{"crop_scale_min": 1, "encoder_fused_qkv": true, "encoder_parallel_block": false, "encoder_drop_path": 0.05, "encoder_widths": [48, 96, 192], "decoder_parallel_block": false, "decoder_drop_path": 0.15, "decoder_positions": "rope", "decoder_prefix_bidirectional": true, "learning_rate": 0.0017, "beta1": 0.9, "epochs": 6.5, "final_lr_fraction": 0.05}
Rows from block 9 of the image encoder, named by matrix and row number. Each number is 500 + 50 x the weight over the matrix's rms, rounded and kept within 0 to 999. All counts start at 0. Numbers have three digits each.
# qkv: attention query, key and value (stacked) (encoder.blocks.9.attn.qkv.weight, 576x192), inputs 96-191
qkv.357:403487479540520531448436450476489500468460459474529498466588560488451496442500423446497437549480508479548501525473495480540414471609529539545504521596514459551544483438585396465389498559448543499471551488484509560587466592468511410490537412474523538410548536502548419419541502614471534470
qkv.358:500457578556490404472509449539567448453470512506455473498532500371494490516503521452532553503509430455461469548526435516592480506408503556544483529528533535528558498448490487435531561477523465501524477505528458486529486485444475549530460471482517489418539498665463439542517477472521521497
qkv.359:459522450543494435455477560515476512391569559600490570454538506562576445554450467540430560561485500494394606499498498477533429459437454454422478443537562563381386540484508521504573594489467490507506510446426528621657436486488459439493574539472505520418538558490501518481527405470521577520
qkv.360:475550480565506435506494441553557486491540451427460484605480496546613509469537483512509539452462432611531482469497410433503462547596520487485543529454497546500454512501527515503473439429537430488527558528545473370467515462525476592509462477461508510515504445503495509542455559573485430426
qkv.361:572465516579426551489550570563431520409445556530541475507485467515487559344427566470435501446571494507458583536504481504470448506518485595431536500509450506533532563500485459559368468507529510444490504522513573492460425443439497468490533481415495553519430451457489556506533584552472555535
qkv.362:504451538446456495488515554495543548477455568541512530487549538355578458477465532518541509587484430509517464470462539438457570500406410570467485541504556585458522481484523542487572634526502557498536390522535521491535491573467531436396557511522508474469461598530573488438612482357478548545
qkv.363:513491526486427547469593612600522394493503429456428487542425552614502520636553506575487452483472537533561541439512525517440464603643620467474518518460564418494449497472537529509573512399524451508474521469485481468425521470544527606509470561448437523487487436460508615519523582519596494511
qkv.364:584477439399422557483558548462500305564544423504506604559483471621518454592599446632569438482498447464628434497483536535416563614566510468497467436561533442502553373476494415508486439466533559553482554373495431473415521513550585514492494478527467635546515463540472572443449434433522429565
qkv.365:488493539567452500431526459425490459456476498501537455545624413533525525496478469507561493457421487443496541478467517493548521470443449524398464415511443486485458599520469555511519502543467489515552520515568546489529447476469516457483592442501564605483480587567488574571487507519477475482
qkv.366:431492545478491498573563494553602459443462374531502430513498480541417413469603493518439499438563465423506477506390509532488601592580480485567479492504538421606503399490496496532459502520565526521472475462451569441496494612535472524523446512480442416453555475532487466471466522552523466438
qkv.367:543520550524533419455412458472491602442550505579531578542493396502546517397471540490619610535477463488387607497525454529590527476540497569512483470538460512457438523539481585529529555506466436473448507554499509566470454440509451596503422521540491469505508426463448585519515420467499432381
qkv.368:528466462475527542459453581498437431519527418468470498473466532512470494534503565522515420455482499493559434458521488453426507452494500521509468496482517481491492498520494465430522540430554552512507469547514388408510550538541540575543447461546514538579555526481565425535460450460596447498
qkv.369:490466600607478524472468444415488589517468547548530497438581461483480453448392518451556567518511467531476650506445446526586477415394421536479509433497448528455470531532517517529544459552522505505585477534546532544553450451521464534445554441477542500419473612426515496566557469478371586425
qkv.370:485456530477513644598513556542561495498466443458524440475467525450399436477572614497538449580532451479562433494491490515487547553625507532553487585592439454520507532581450446477435463501598573477488477507480489486425525575466495453603368468537409388567534528531461462415493495612589496547
qkv.371:478399560633479449483522496442451577474414587471533423441548480387479458481438437467579553546511463481518661497592535416596490408298407559530437484487527591413446529437523504455488561543412505504512437547370506600715404592559408521435636563500554485490456583543552527567575408441459486596
qkv.372:361509513484439502491550538484460538431455582480515530491556458422568508611503527544483552552532520522361561483536525573576452423374467448579463489536525490415482513427510530528591547557399363518523498532394566482648499540437497454535424553538529518431450645476472524455504455462537609571
qkv.373:510491444418513513533548547548559505511568421441492547562363578468517556590558458584433492527466541500584454482490610555515505567633493406429498486519494461490462470500445506524478398451458473527509576501464473453473520446500509528479509523493498489561466391506524550452441543599485454462
qkv.374:442483411459508451515587427568544446414475477531540500598482520552504527508517386512558573457474410479492428491459506557485608599648507454475527447526561506511509467446541486473558485471592539564489528477524454503404554455546519491545466425506471466445498498512478522490439462530491500488
qkv.375:498455509480510546503437519500555488565525466497508489501472476569449530515431551521479449464516568485554549453506468492510455512510527503519504566624504491528502507548424449505398527554477525430456541523546532379488449572497453529482542516404534499591480489489589487491534613535329454520
qkv.376:455584490520469476511486443461442490501545485511430543507523485546514516490537423537493539448484544474508485543423535521535516469395493524538498444526496496385406500437573568525569524416478408527523469569456533552536442520547548464494524513510557477422495545533529581528595430417469492418
qkv.377:393613622524539451408535485497476574498523585523635415418626461568548450592456435514560600468438477549391481498518489532468505461438467493539463450459513544405569498495597523462575528558508381463526419497432475632600479528450590498518538518537571482416500627524574588445534436421569572514
qkv.378:542465456446489560479477473643588366605504460494440472633422541521443522490574420528414421462508529473538384425524452507374481552523580426450524497528532460551464567584448399424445419438549573466530568471547468487395548509522530504550456519470443526591525466440475523534437553512470439396
qkv.379:561463465371572474431533514521561401448615455493521506523390540522424550442569503458458436436499476474578410380439535562394415548699545483576478471443487426445498557468562377511445398401502492554530550432472465457449600526593554530472473489559397463532586479515530467430490509530554423555
qkv.380:481508554458564491402595424435415540462411615553485523456544535461517508555417552520459510579438471486470587504582585467577450378329513582579452469529452621378491463463528488509564517504479413489465390497505520598642496483507543402492571525521531565503473542527585475512597439450477590581
qkv.381:431492490527517469508465524435414593443460603562535499367594460483445497463460550429494485496508448498566519518501535531479412436301417603470399487539452599519579512438441529548486583592519438434446471464491542550518482518435460391528467529439427523459454518606570456555565547473388569504
qkv.382:563428461443536527457495584489551386501488480501443475498437480474503564579531508510424542462613535558582548513533501585419425541573557470573425458541529451566477449514446522426462529422549541473468514487533448507564571525437498513611494516443510473559525445431550563440416566604392503566
qkv.383:495446528476562511464508525535592479540618457517548457468519587533540460590589537517568431436445455460578437455398524532381595492575494488569614485521555523495450486436557475442543475443487525571511554407514473552544621631642551479514476538475500530472558516494538543430499454520703522571
qkv.384:560479499465486423436364502493529449438490493441392629522556527516495484493586447531423513478481546410478505492511472543531465471502486415511469496447556510555521459471520492487509486450464471532447535488508469484482507460502453473435545513518449499506479555434492573461513535537507453493
qkv.385:525498523530499520546526535485490554501499472484495536443553456464433464517526534492516517547496570436541490517500495592473509506467545481496515435496482539492450506473475500467543506487399544492508534467420493560502553528440543529532434516445443513493508538538492446528493500516533459465
qkv.386:502512503458481536546581483540510468495463596480491525486558520489554508502566435485441538528471474496456513488550457421479551458488518479443541449517466515534442452467492475530529516477489481533462461464485526492542515495502547488500484525530518505451512458464445532516424531461467485522
qkv.387:543483574506525501475505563530504477538488519504454525498546478532447499495498519450526455470566477436477501517418455448539461581432540509369508503538502528538496450467414487497491428502477494555535487567508556520565520419546555553472586500621488517497584461487450520515496486567462556494
qkv.388:450517474476453460535501453518549501515426502512469505558509466445500470517520513477461507496580435409468545558489541493458470548504448501520472525491598533522495447522542465464607552522513561523491553486471492488478564547418458507482482489475413479600530422528568522524539497591643505524
qkv.389:464508520473552539432511479488508473543515489477471478568518560549532510496455548490561416496529474479494508528501450479562485550475541499457517498466421504532525492524486514526447475471534448535512508533498461523568502477420517501522517480444521468549492495463530507437541556494499468547
qkv.390:512475433441506522531542470499526504559539525485474505430527484507481468472456568457544482470480542571491436508479517523448519457518534546420447492476575617523496532548514494521470535539463483464439419464482488510508515500520489558464578535388492539509500538455503451540449545537548448528
qkv.391:526482550450520591481596492512541464507438526470437514515512538475436445503494527443481441482472527521481516496507515536429511462484515498569488512554494527482504496516495498480544373503405504437509480532524561448566452471450518583526446481456450531472496491549445452506509475448418503414
qkv.392:500508463548490530528490504482570527548472409557538477499533489514456527497498505449572476509440513457534376452451462418544525491536440532573486524548521536497445415578494447506488506540460486515457496495422448466534434493508553526514512444435544548466513494498487484550512453517494527519
qkv.393:433432583464530518390518555441499561437456476512546443541500586517420510473430485595563503518486589529506460458485428529468518512463530541547493492545486471503511466567467531514446432488525562514455462470400489463498427450459571512508457478513529478420471547488569479448469456476476466483
qkv.394:444546461543483495521489526457510480492560541549483508457508496538479499467515525508453532485524488553431566494497516535549484422535538446459457409490551537538472538471519473489564482472510554522542482479508506457531482464520505509474481546525403520497500443551483498553499446489547528481
qkv.395:527448529502494490512445485493503557523548465501526562566496453471526438508595490546480532535504502453500639495449570577444465426536588494419507466455526488619606571381481461603577475529427528586499485558570460476433452538508443438469490559524506502461447435494536525435477563464537470521
qkv.396:496484442463551436458488499510456456500481492521518540550462533537448447507528551491513575535560410519565464410489418484476484489583526468472476544500554527506507513412485507553493496489501584557537466447535460549496463527521465535503550522542545482465595612505510436519513584577477579440
qkv.397:500502542548520556530489495496548632541438425463461445485442512456506522447514475532530603584526457564536538484527506533488470464563517510475539482502568480423501429581467465482558517517488588500494447459455487472495507493450526510475454452569491534512514507505460484471557524575530502487
qkv.398:526490563465488492554515453507565510470567551519518444560541497583544573533501576577465478434425502562447482515554534515444529463460499557493521496514498485566558497464452419511505466408549442494493525519467535516523539432509491486548531529544553545569571521650501485476469525539453574526
qkv.399:518539529534538491490469479520455456504525502474508495494481449477510443503554558548490520594507523477509422493468456497535455488520541506456453519476515580483465568524470464584546486516563547462520461567536450541510536576506451542576493497411445596505522493536508577578434511535557509491
qkv.400:524457431495504523497491427454537519469438503489533469487513481507505524562458541528508449486471502435522531521473570465522507549575493499549518531456456563571490510491501485501478455456544514535478447436463389553528458503530577498455494497466555519494531528493514492499555563524492557491
qkv.401:483490453488527474494544540524450538485516535495560487483453502508524510495531511465530491513501545497504442543465483441511455496508522480509552506433586514495472473507438517496534466475549484489537488423449443471483491545425474507516548587497511569484460502428464553540504477531457482510
qkv.402:497532553521560512468510480481444494466542456511457531494488528526505511517561462500556553598531537494528524498512527512525499453431489531596498415518471517518526477578563461591511511469527503549538450530505455461395515514481465475537500472495517581551524496560558473541436534512537482513
qkv.403:492534458524511436554474497439478485467497520496439500504524497465539506513493528510439548489474511539514401454532483489470467485466477468517451489559508457533478519495560480550472535524463520439485579479477407586530507519457509488515480525466500517485485510569503510417517493501500497556
qkv.404:514414492486550491484478436494604529509406559505456499522514573439519504549501501581509545511524490513486465530527441478556465458524465450563523531475488437462518495424476490434605509563488561521503552575555491401495513525487507491510558491521498500464472491502551512504467444500472539494
qkv.405:488476498439558559501470472479473477453473495523488513464481475520509592556548419533544533556543525488461498459520546534549547467459472546518537498567489520514502464488522482457534571475474479497523522532449583447526469542457549482556440527500503456498523494476490479557471487520491494537
qkv.406:482458520478586492540522535504536476479466486511448527565541451554479510471583509472507461527471453504449514485494466516581483465444418526513512495528462521444444508567489486529500525440455534521467555429473446561522554497545514466500509458451455445494452502559512401493561512500463569495
qkv.407:594466479551536508496465474486582522543506478478462465429515433491492493519432468493563467521495453520440457525467493516505439549511516521422445469442441547518437491506468547451502528555485557592426491555491504472512535432472501548473493437474427583474531457517508486459436480494553532467
qkv.408:484528481477510520523523528436534497483508471477473440499512505566509480544467488518486451528474591465498533487532449534582445503433452443531483468492440536531446528521490511450462460495463479487585507417434496480522553504542435515528454540460438499481524535501548506469621422481560548525
qkv.409:448468418465497510506489587506527480558551505511411566451597513564560466474539476540469468499471541498499448544428549538523519443466546477456480496507446470495557479490416551519553549451510503556481431448509403421539408477535563546483550471501541496534462525444527426516543543571477510508
qkv.410:474491548496496475516569530499575470477486454516445493483462502516428553536571471472569482547442557413527491510461495513520434551507482559524557444501442467400571439442461473417527457482563481449534494505459421502558458520454514481479536463459526460493456494584490488448456509478469568425
qkv.411:511520480527485357483481472489451434487509521471539484570519521489501486542505525554536437525470514548511517454510605502497444456488444500520482565443512539504499531460533519468536557515461548519505599523529519506439480523423510413457501508501519574551514495519506495503531501505505495503
qkv.412:521458509599573623480562468514485496456467464540485500468557374514543512443483498463544441580472504441558437565482514508551537488447566547475586471514481462546511502506447585544466500522479478462489445540531525522492519447566614495543513551537580427477515428543491476529525537561466549538
qkv.413:535528511587558535472511539555471555454419518512517506500535479513526434521462523570477546516553536514538505548523505541471460480498466537514465452541539461522503506525502554465481500531504515457497481457449465497562475456519413549505416551426502512474546582504471441566459535497508473489
qkv.414:481508476513531564494573524480543532532452498501480475475543418490566549504491538521513506510502533514488453497474564593555488448529495627512533507525473531510492490549445585499481497472535489443454579511511496497530502487496573472494430530467468533528521546591481482579532490473452536486
qkv.415:433555572492438484456477484467562525435501472531439513478492491484521462485581528469545540525455482491529453459493439443555522526584573478482461518522535484472517563422548449527561561498502516447603581454503492514506485503417533506506496526526489436513460503564447443527519480512533460502
qkv.416:422483511564532549535543517434508495509471428476466501557530393531425605451516525507519467485497461522493447470471485471510502568550462500523522442463464506579437464499417490438500459462459554472481474497497541491489489474515500542518509491424469543484535500558580536545525506467530505469
qkv.417:487526493505493463458570543480520543543436484492508501498548526468548551502449461466509490534562468500430438532503553525535492456514482537538413484486524498566476528547489547558506437439457471449431445492455455446465519550511425511508473482441473500520532495471550441454571436506471541460
qkv.418:474543562504539562542513479443549523481437555499443424509616450516458473551463527431541415467453477509514406467509577392558463515446393554471463528583397597523497456494483492503565519568516528470513516470556515543487490431416539553488436473551519488503473487522479438477539446368475604577
qkv.419:496513556422454530530445517519515476457463453470522451452500479540486558534489554533523466452475573533446507467558486420446520574487471556481431584480432503484497517428493524485493540485506522482465474500525478517525542544514502515467496485503370535485517453523540497549476555563522511530
qkv.420:513531450551438467562535508533517496508490534503483490505485491460512545464502514506537415489499556454523551543464478504541463488545482485500445433506523521454540474467560500456517471504526471561472483516438467473496529569511520495492524436504535546519492525456484480512481512447595500496
qkv.421:532484550475514487420468507509621535521505485494501494501492513535501450512494426513510600537544590610538473507497553497522504495584446537560503462421492510494455574522479492511504502486462565468535526559524515425512425568534465435479455441519448530537535480576544543508485477479456518495